config.toml
train_examples = 195000
label_smoothing = 0.05
optimizer = "muon"
Rows from block 2 of a small image classifier, named by matrix and row number. Rows with one number belong to one neuron. Each number is 128 + 32 x the weight over its row's rms, rounded and kept within 0 to 255. All counts start at 0. Numbers have three digits each.
After each neuron's rows are labels from the 100 images, of 14848, where the neuron reaches its largest size: "lies over" is the class under the peak. Only what is clearly more common there than usual is listed. The data: simulated stained blood smears. In brackets: how many of the 100, against the usual share in percent.
# u: gMLP up (value half) (model.blocks.2.mixer.u.weight, 256x256), inputs 0-36
# v: gMLP up (gate half) (model.blocks.2.mixer.v.weight, 256x256), inputs 0-36
# out: gMLP down (model.blocks.2.mixer.out.weight, 256x256, transposed), outputs 0-36

u.189:117138128128129095129128131124118125132133128129121117150136125170129130128150122129121133210148113116099122129
v.189:121128125128172130106104115135160132090096126056152139114005136119119128125134121137130113126100126128148111127
out.189:178132133172133059128000128133129129137153129133130156127255093147140104138114134129249125118145122098135137128
lies over: nucleus (99 vs 3.5)

u.74:132125130109128123131100167127129127198111138126136123130128128127122132133152090176170122122159105255253108166
v.74:160129092226178127132128128083125220110146100117134128130142128157088129123134139143127139155126103202216143130
out.74:175126120183107126127255100099098131128091109132129138128113108161118126141141107134130135128123126128092118116
lies over: large cell (94 vs 10.3)

u.207:134039136123127203106083059160120145137205108130130192172086107176134130144110122147125111119131129128121138092
v.207:132129134061146158107127018131134099154161126193139124186110126178192141123114115165124097135128126166136128121
out.207:115124125146153101139159135156138127153105124128148058128132126126158086068134111118129099114133151112064125015
lies over: small cell (77 vs 25.5)

u.146:130134064140156130148123047175128121144127128111129105094178102034128124153138127130136084003122130126126110127
v.146:144129123127199129045128141159193144102123095155133132124129128175142140123126052095128115126128120156137133041
out.146:109073139128124129127129127123125100123128125172144133216129171133018130128127125130131094146081130124131122090
lies over: small cell (93 vs 25.5)

u.164:127121093130126127125170129128109128125123115134169125124126126114159147105120106131134103131165144123114128207
v.164:128128120127128124118128154129128127130132126131158128131255086102142217130129120125128134130032066132128130128
out.164:128126062126125125126127060134107132091124130129065132124126134133090000135127130128125161129118128131126098133
lies over: large cell (84 vs 10.3)

u.8:066123129136069140125123220125176135131142131102130125126129000105128101153135123127127128187121133168126072127
v.8:140185138111134103121130133113097113122093150132136133127117161180054132077137147131107131122120213133124111116
out.8:124142140091164115147101127128131126123123112129124148127124135129172098149126133120162134130146100135159127150
lies over: large cell (71 vs 10.3)

u.208:126109126130128194109115206128127128130000136135129086131134125126118155146130129122088126157139125136031145096
v.208:111130131128141134189105127121125152068000209126032129113050143126111091117107124137110118115087201127127131000
out.208:110115154000130128126125125131072125110114139130068128128113098132111097129153129165138127143127127095124062141
lies over: nucleus (100 vs 3.5)

u.26:146093126119166132130152151128118127214109126127137115135130113124177134126145143000122151148133109068125129071
v.26:129178182133130129140132112124135062125130117137101133151155131127111136128129139128109131126103123125127143125
out.26:133142119129130127046127127127133086050151060130155128087131149126000135131087110102132137135124215128080129123
lies over: large cell (54 vs 10.3)

u.46:158062116133228163166091127121128150117210135115124136151005129128124119139143033126132126114100117128072124134
v.46:198113130123129134126109141128129127150130135160143126138147138126132107161126223185127128119037123112139119127
out.46:129127159175129121130199124095188067129145126153104127067081118120118123109107153110136255121129180121130124112
lies over: large cell (55 vs 10.3); nucleus (43 vs 3.5)

u.62:123128086067118136134139141135134127095112160110129156177146133090133135072131128125120099128088138163098000224
v.62:117159110121124129218125141130122120114101116129130128067129046107127126126160170127127118132136165128125043204
out.62:172128147124136130138112123125134082126160132157125139138132124130176136133124135127094139146129125133128085105
lies over: small cell (87 vs 25.5)

u.28:119109124128069136127198143136164127144007127104129112159121110123135203127000131127121117130128121128166140128
v.28:127130119016135094129099112120129122131158151089125129000132112108138132124120088041133191133145126229124121144
out.28:133071128129128126128141128147143130255211128126216126120139159124125206125106129118111107137086117126126117149
lies over: large cell (92 vs 10.3)

u.12:137115140140168117130131190127128121074138182131128128189137114101129123130136130138135131118129127127147128127
v.12:125127140124199132116129161112124126128139146206129126128130122124130135118136126224143135127135099121116135126
out.12:117178135178104129133134127084184149144110123126125255117119133171156142128134126131167132125141133083131147100
lies over: small cell (72 vs 25.5)

u.144:134117128043140209157131113102124036255156134133203122060127115134113154158168131129131126076080085108135121123
v.144:125127130128132145129190147000124123255148130156133121121141141129127130127176087128128128132149137132121124138
out.144:133107108149109121077129122125125137142137072129126141130180091127175123132123170128244180104155164128180109135
lies over: large cell (34 vs 10.3)

u.91:119124088130115114133128187078127121090099082141076125096128125127053051126126110131221140122119255250157130126
v.91:104126127126101141025125225162097132103109129137129133129136150097255041126080141134147159152129075111147051139
out.91:136117125127255128218195121133103116117170214135127126152255126135079131127144150119126123130130070170109115126
lies over: large cell (88 vs 10.3)

u.224:178147121095134140132122124133129156128135125127136145123129134225093128175141056110129163136117120130112123131
v.224:088103127115129126128100136150124119135129131120144139125133107126124121139122129135141125125126087132240116129
out.224:128128126000146159128121128128129121151151141109131136128133128079134154149129127121162109128113147115101128112
lies over: nucleus (67 vs 3.5); large cell (33 vs 10.3)

u.233:107113130156125113147130128139128128160096179134091135147142138128140126150129135119138128137105119170130101076
v.233:129187138128183120129125128126134101127129116130133135133129126127128184095121120111126221142169129099126131151
out.233:131125133153169126123128050127128105099126133127128129116122154125097127114111128128156125128128122121124061146
lies over: small cell (71 vs 25.5)

u.214:125155127148145098128128127127178084156127131135126106134115123124120133140123136122119128127072180122127116111
v.214:129143132127133167131133137125123114148131140149095139127093129127141094133156123122128108134127132131128164127
out.214:105151166129180127136130128131145134126117129153143128111128128085124198111051113087127222122128159128132120150
lies over: large cell (44 vs 10.3)

u.163:123153112126126103124130084132202117133092133181122138128142134124128131087095127131136140118124164128135135000
v.163:125047123145108126135126122128130128076096143133000129189131194144114158134141130118126129127074146125126113112
out.163:146131138137123128126129145129082124127167152043101128130116130124117106124069127131122123132099143126005111131
lies over: small cell (54 vs 25.5)

u.219:126137129129132127108129114122127129114124118130125074130131116116128127123083130130096126140013189128039129097
v.219:056122134118143165126134116127133139189122130122113126086186088121128137132113110099125141130130127127128143135
out.219:161078126215124128126119129113124146152129100130127202154147128128123125227126129120157133133153166104127132128
lies over: nucleus (74 vs 3.5)

u.118:079090147126116089125161204047127139130106169138143129105142150128102121219106131126165125118098116092134129127
v.118:109131127127115118062159155082127127131132141138123120182129136126125115125109129126128110133126141106118130131
out.118:067132100118178129162111187236122129255124114000122137124123103128085128080154147133113114119131131107127152140
lies over: nucleus (26 vs 3.5)

u.90:128137118137142126131076124125120110127136112132129128131131137176129130117129126121058132122118130128112119137
v.90:127128128128129128127127191127127127125130127129128127129130127128128128123128128127129127124128127128127129127
out.90:130126128128159129128131168129134128130128128128127212127129168112146124128129132127207129107127128229129128096
lies over: large cell (59 vs 10.3)

u.2:126158131091129136142121129109126153131150131110138135108098105154138121143124130067130135129117128119143222091
v.2:133121206168076113152144124247129119166115140129161129124111122127144193143168047100121122153120134034174122124
out.2:114131049152130128017135129145144135159129098128135134138134170020107134076096081130116140125128145127127108118
lies over: large cell (79 vs 10.3)

u.231:124128161117129120121158148132053129129209094125104161138151128123135130128173099126160126255127189100108132128
v.231:111145122027127112126126130128127061143170126130132177123152117097133127123067130157130108124120100190228125065
out.231:132125117145141121125128129128125088126166127125132159134168125131128160134128181127177123129127131128163156123
lies over: large cell (42 vs 10.3)

u.152:127123098124171114126135125128174123123125125255084131127162144126127137131046138115130129126140128151130131040
v.152:061130127127109236156155133121127126118126104073126127117134130121132125128130123125127097127117128130137126116
out.152:110129126165075128125162071125129118128169126032139130128097133126130151104115130198128103123138181131075122129
lies over: small cell (93 vs 25.5)

u.108:113218126130141129095131124143151210130011131128127126138017111173078147127114103148132079118125142115103124123
v.108:138127130084127105133187130125139129123126122145141139131122120129123135107124157170131164038131125152148127127
out.108:129120095102126127128131126127135124120123124134104125116066154115123150114128126132126100126121093154156126103
lies over: nucleus (49 vs 3.5); large cell (46 vs 10.3)

u.44:203120131128133115122172128094119165134126100129128106128137131132124119230130127078134131128130161094010143168
v.44:126151115186132131103145127107141028134128223127213114131255162127131128126089127126138129137138121108138128134
out.44:083127132186128130125051080135134112125099118130159120130126128130128162118128147133140007128119116152224127143
lies over: large cell (81 vs 10.3)

u.203:118112128128132112126096125130123130199095203215081209127185089058128134119129130126108088125120100173108207129
v.203:121128127146140129125128128150147146126129131109128166128123126123128169110067127105128126128130128115124216113
out.203:128049062088129126119133128150134112152142128162115118092131076129128150127151129114119134201132129149125127125
lies over: small cell (91 vs 25.5)

u.99:143125127119129113125142052133175136128137129176206087127017130116130115178104124084114203119130135143131127137
v.99:118128127149131121141068124129123131125132133128200125128113121083130105139123133036128149135149114122128126125
out.99:136094135099127143110129136146024130129122128080131110125125121127139127128104122139127111133208103120129127201
lies over: small cell (65 vs 25.5)

u.19:113123124140128126147131161135129028128136153129121135108129131077136126133088111141127110113072118113127120118
v.19:133129090131119126128094086119121137119123133128187134085221124127116125094105127128126127135132113108144116133
out.19:116149129129139173125130128127122244206000133126130128128135140139126125128116126140127119126136131127073128108
lies over: nucleus (63 vs 3.5)

u.111:128138159131140123105130170015120143187134140125145127127131131128194128093134136130123145079089130127133128127
v.111:153128138148134102132125083106115137130128127179117124071117128081134141123123132133114134122129255128133120129
out.111:057130055113088127131129101171121128019173094097154127078141067126127118125132147125094108127130071121112129119
lies over: large cell (92 vs 10.3)

u.101:149126157143106131170095128125130134133009130126173130046119140105109112088131129128190128120151172109157157126
v.101:148117025113123131103079117132138131123047078128125159119128130128136061139128145087077077129131133118128147200
out.101:128147117129138128029109115153145114130129158082136085147125129128131133128126136128062115140144132130126126127
lies over: large cell (38 vs 10.3)

u.96:109132066130149128065158123120128128106130125099158133132138124128173092063122129127114135084120104138213127147
v.96:114109126157132126162124127114127121255131238128124125130137127124002131129121130203000128130126113162130127149
out.96:159121128136131126124138133179151126125138126176126138129134135128128129127104130124124126148128131170030123128
lies over: large cell (40 vs 10.3)

u.169:097119142137130129131097134124122126135131134128118144128123124160128123071126132152127118138128000127087148128
v.169:122127133017127136141105166129117133137129128084123128130109126255067133124125086128113147127125125161131125139
out.169:133127145060087126149143093126128115152174131103128131136162128110121103104136127129125123131137237133129130122
lies over: nucleus (52 vs 3.5); large cell (48 vs 10.3)

u.38:129124171130130183094172134098130132107116121216128144118127154129111133125128021128135072255153103126018126133
v.38:190127132141156130114124132129076128124125130133136128117072125184096144128208184138126117000125077130153128125
out.38:131102127134129128124140128132125112129135131133132070125194118127113128249127134128142129127126132133127127130
lies over: nucleus (64 vs 3.5); large cell (36 vs 10.3)

u.150:126095128136169136135134128121113106175196140059125131105075128129117128135123098135145129125130120101117125151
v.150:132125042130127118146110132129120110122161124123130121138123138127125128127151129122127128128242122132123177132
out.150:118143127103145126109146147136121132113156151056128130061143133128128126071128132125141121127112127121122101128
lies over: large cell (57 vs 10.3); nucleus (25 vs 3.5)

u.103:131126134082128163094128094126162126117107129177121097121127125104052169114066094061129152136135120154127158136
v.103:129136142138091138131122129090143127127112171124156145137063128062119123136127122122130152130117126126132138140
out.103:087132117129125136127124129134117122127061132072127136099059079129069119255129119174215105128129131138130107127
lies over: nucleus (64 vs 3.5)

u.61:126138125230122088131129077124133135145134135125127130216079149119127130089128094153131128084103111125143128132
v.61:083123153120130102143031123119152109049157129133137137084143133089108095126098156129131204119126132122126070127
out.61:228171133121137126123129170236137126128112140125162126123126155149130127246129144140128127127160117128136130131
lies over: large cell (47 vs 10.3)

u.37:156126124123117128110144116255125129125129210131126000118137114122128129142129145127039134134154107107067130233
v.37:150110128126112130133126087126140116140134083121110116107129121126141107151125125115128126125118148116145120122
out.37:127144177124125133127129132184135135095116122130136128157115127129043126133161127188151127124158249125148153128
lies over: nucleus (96 vs 3.5)

u.45:127124127108131132127130125130127127166249039128105128127147129108132022128129158124130131065122121124152135130
v.45:113149204133213124150125192137105128127142132096145185159165118172121117151073174126130216075124133123136168053
out.45:129136129129126111115110139128124125069131125120128142172081184107193126126124135137138116092132128127069118126
lies over: large cell (75 vs 10.3)

u.60:125100128173134196215128039158130130098123166105138110160131131081126126127137130122127142125141126134145104153
v.60:251053128098117123135044125166133127127115129128041124125109100147129126128128064000126131137132125130138128130
out.60:107130136143121115000133139130131185133129128126128132131132150108189112136103128178119131102190142047131187130
lies over: large cell (53 vs 10.3)

u.10:113120252031141126128099122062129153127113118128117103083138162125125122136123097151127153131136120128113127128
v.10:134174151126121145130051176095129252055119125131147129138152133129128128153125130144140145139141164127126128130
out.10:128128109126121138143127145139129119146151137132115131098129123126100128078112129127132169136106127128222122134
lies over: large cell (51 vs 10.3)

u.68:126128134116170125128147131124171110111161126121134134126128125201005127184135123169121207120112241121103127153
v.68:120125072130130122162054125132127072128125139134185126131134128128099127127126165129127139122127103123181125128
out.68:124128163102038129180119127095095162107125141143096015127114129113138085229138137056111127189127127126115128132
lies over: large cell (50 vs 10.3)

u.185:120189111130136100128127130111133133123146135125123218122132157132116114123126144122126079146062132127128172145
v.185:164127129131130128130127131124132165130130126068131129064130128127126117108125130175126255126140165130128130208
out.185:138113137133133168126126149125095125124130114137142023113131134122145154129135131129180160149128116098132132066
lies over: small cell (87 vs 25.5)

u.156:128101121179123128122060134123113140134129134128122148164129126115133066125129139134127128129194109136127127137
v.156:126057128183061136119127150094128126131133140129143127135120084033124129130125124094125133236163133125152128147
out.156:147099143136105125128137127126127147138127121147196126113154128120090127134114079124112067138127132134124127131
lies over: nucleus (89 vs 3.5)

u.199:129131113129110128147125165120064127131192083122124150146126092125090125129102166209137033163129131172137122172
v.199:144145147102125113147072139128087138082168103130140170151125127097149139136128127197182128078141096088142160144
out.199:148100129129108095124136173127146121128146131236130122114160128128118154129132123066123255088138130128131134120
lies over: large cell (95 vs 10.3)

u.235:133127138128149117083129128128163131120129125131128132130216135195142142113150124129093242155132104133069122147
v.235:129129106132124128122122109119126178127117088135133125124180112121108074125131231140124170147151115126175074132
out.235:106141086108138126140143127139127132129122132130119130123087255121122112115091141103184101142129129135250108129
lies over: large cell (65 vs 10.3); nucleus (31 vs 3.5)

u.25:137119107113128126101125123130130119128062191113081126124133128118138127126128182134133128140174130249099129135
v.25:153128185127169124077115126128116107128124101099157147094171204157124117083134126034085234124137141126134049079
out.25:129096145125129123126128131116123107144128130101154148117143130131129157126126137131114155127130131129126077127
lies over: small cell (97 vs 25.5)

u.53:126123133129127100129130129126127038115120114139087151040148139130087127255127126138127127132118138130127129133
v.53:128127148131130049133229121118073100134126127128128127149134123125039128139172107129134167130121126165126126132
out.53:123090128151127186128066124204127159147125110024127105139124118132124129118125127098128138127105130125138121127
lies over: large cell (69 vs 10.3)

u.33:126125159092178130128023124101244131068129131174142146131132121130125127125129104124129155133147149255158194125
v.33:112137105199058134054150146125141103142127138066129149112128102111139057129132135139130115126122130142134143129
out.33:109074123127104151129130131122103248130127145185127127125138134041101124139117138139111154077131128080079060216
lies over: large cell (51 vs 10.3)

u.196:190140140112122108132135110130128126106128171127152135119172127140153106129131130000128139130110045122130085124
v.196:109116076127123138107129150128121118112132126099125128029129164109129063127123177113129140164147127148135117124
out.196:126130121154129132127130121152127083121193075124127128146147255120126130130129109140129126121130143128105136129
lies over: small cell (53 vs 25.5)

u.142:170127116127150129172061134147134129167124145127129111132129095130112255134126110131127151133130123137122158121
v.142:129128116126112120128135108176144125126098115160131113217122126112125126129113104131102155138114130134115134079
out.142:129128095140000108085164130176141124121128108128143127102135128117123056124145121130126067106078137132133089105
lies over: small cell (89 vs 25.5)

u.190:126103127144164126128130053135135130156096129097104113202155135128144124126174135130129133131100141165130025205
v.190:105133130000127151131126140127134082092168110151132043119124126129077126090077117130116131129133204129138187227
out.190:094131113022107125126152129081118059112132124090025124152127149111065110101127130177127118178123130128047130156
lies over: large cell (62 vs 10.3)

u.86:132108142105145132125123112125135128126140088230128128081138148049134185121129135083130127130207122129168124139
v.86:151135145128132149114121129122148137121133129122121137126120126096107149023118158128148121169131138129178197123
out.86:135131162131141131123123142152079120144135144128131146177126073191119136126124094198083073063006129064140122123
lies over: small cell (74 vs 25.5)

u.175:124128110129119152128131133128152138098114125128118129161140126126127144195163121128123142066156185137054126089
v.175:115129131142060129132126179133128127159132113153130085127122104127131132125132121112132141000152145110122128102
out.175:125128197124151128000134126137114179124183128155193165127101125092132131131129144112125054130130017147147144130
lies over: small cell (74 vs 25.5)

u.135:130119140138127131121126121129131102132119127128126131132128130187128122127129128116132130131076124123133061000
v.135:127112121102116127121077130128127128166082128121106126047123054134131154135100127111126128169129139175119233208
out.135:145146128131122129022130229111131133134138057130135127134183120125120127145103130127128068122121082111129143136
lies over: small cell (60 vs 25.5); large cell (28 vs 10.3)

u.48:142127127123133138113173209126131125128124127190141133128127124158162118109104156103123119125130127130128131124
v.48:137110112042115132064111109112133124120134134000177128237150125120114142075117144167096111129126124146149138114
out.48:144150109128111120248151132130125105159123153137045117130044141126115125114148113150141100177142136191121163130
lies over: small cell (59 vs 25.5)

u.216:128130194130123173129129128114126130127143122124191093112127126133131133130128115109133125131094165094142106204
v.216:131126122129127131131115124127137150129127142131190133122134169146130126154123103053137248125127143129128132071
out.216:127168066218152139127138159129132123130133136116085037127108137077126202108127115111130128056132129131105126205
lies over: large cell (72 vs 10.3)

u.240:126158104103103158072132141133129126126181128129119130127126129112144123129121126139128128129123154128082124133
v.240:128124133121141130128060132147117112168117125130146118132059134151137016125111100143121115170153117048177120127
out.240:127127191167130095127131129129130132119123095142123112167129129194114136128127139189132084118092116138135102118
lies over: small cell (57 vs 25.5)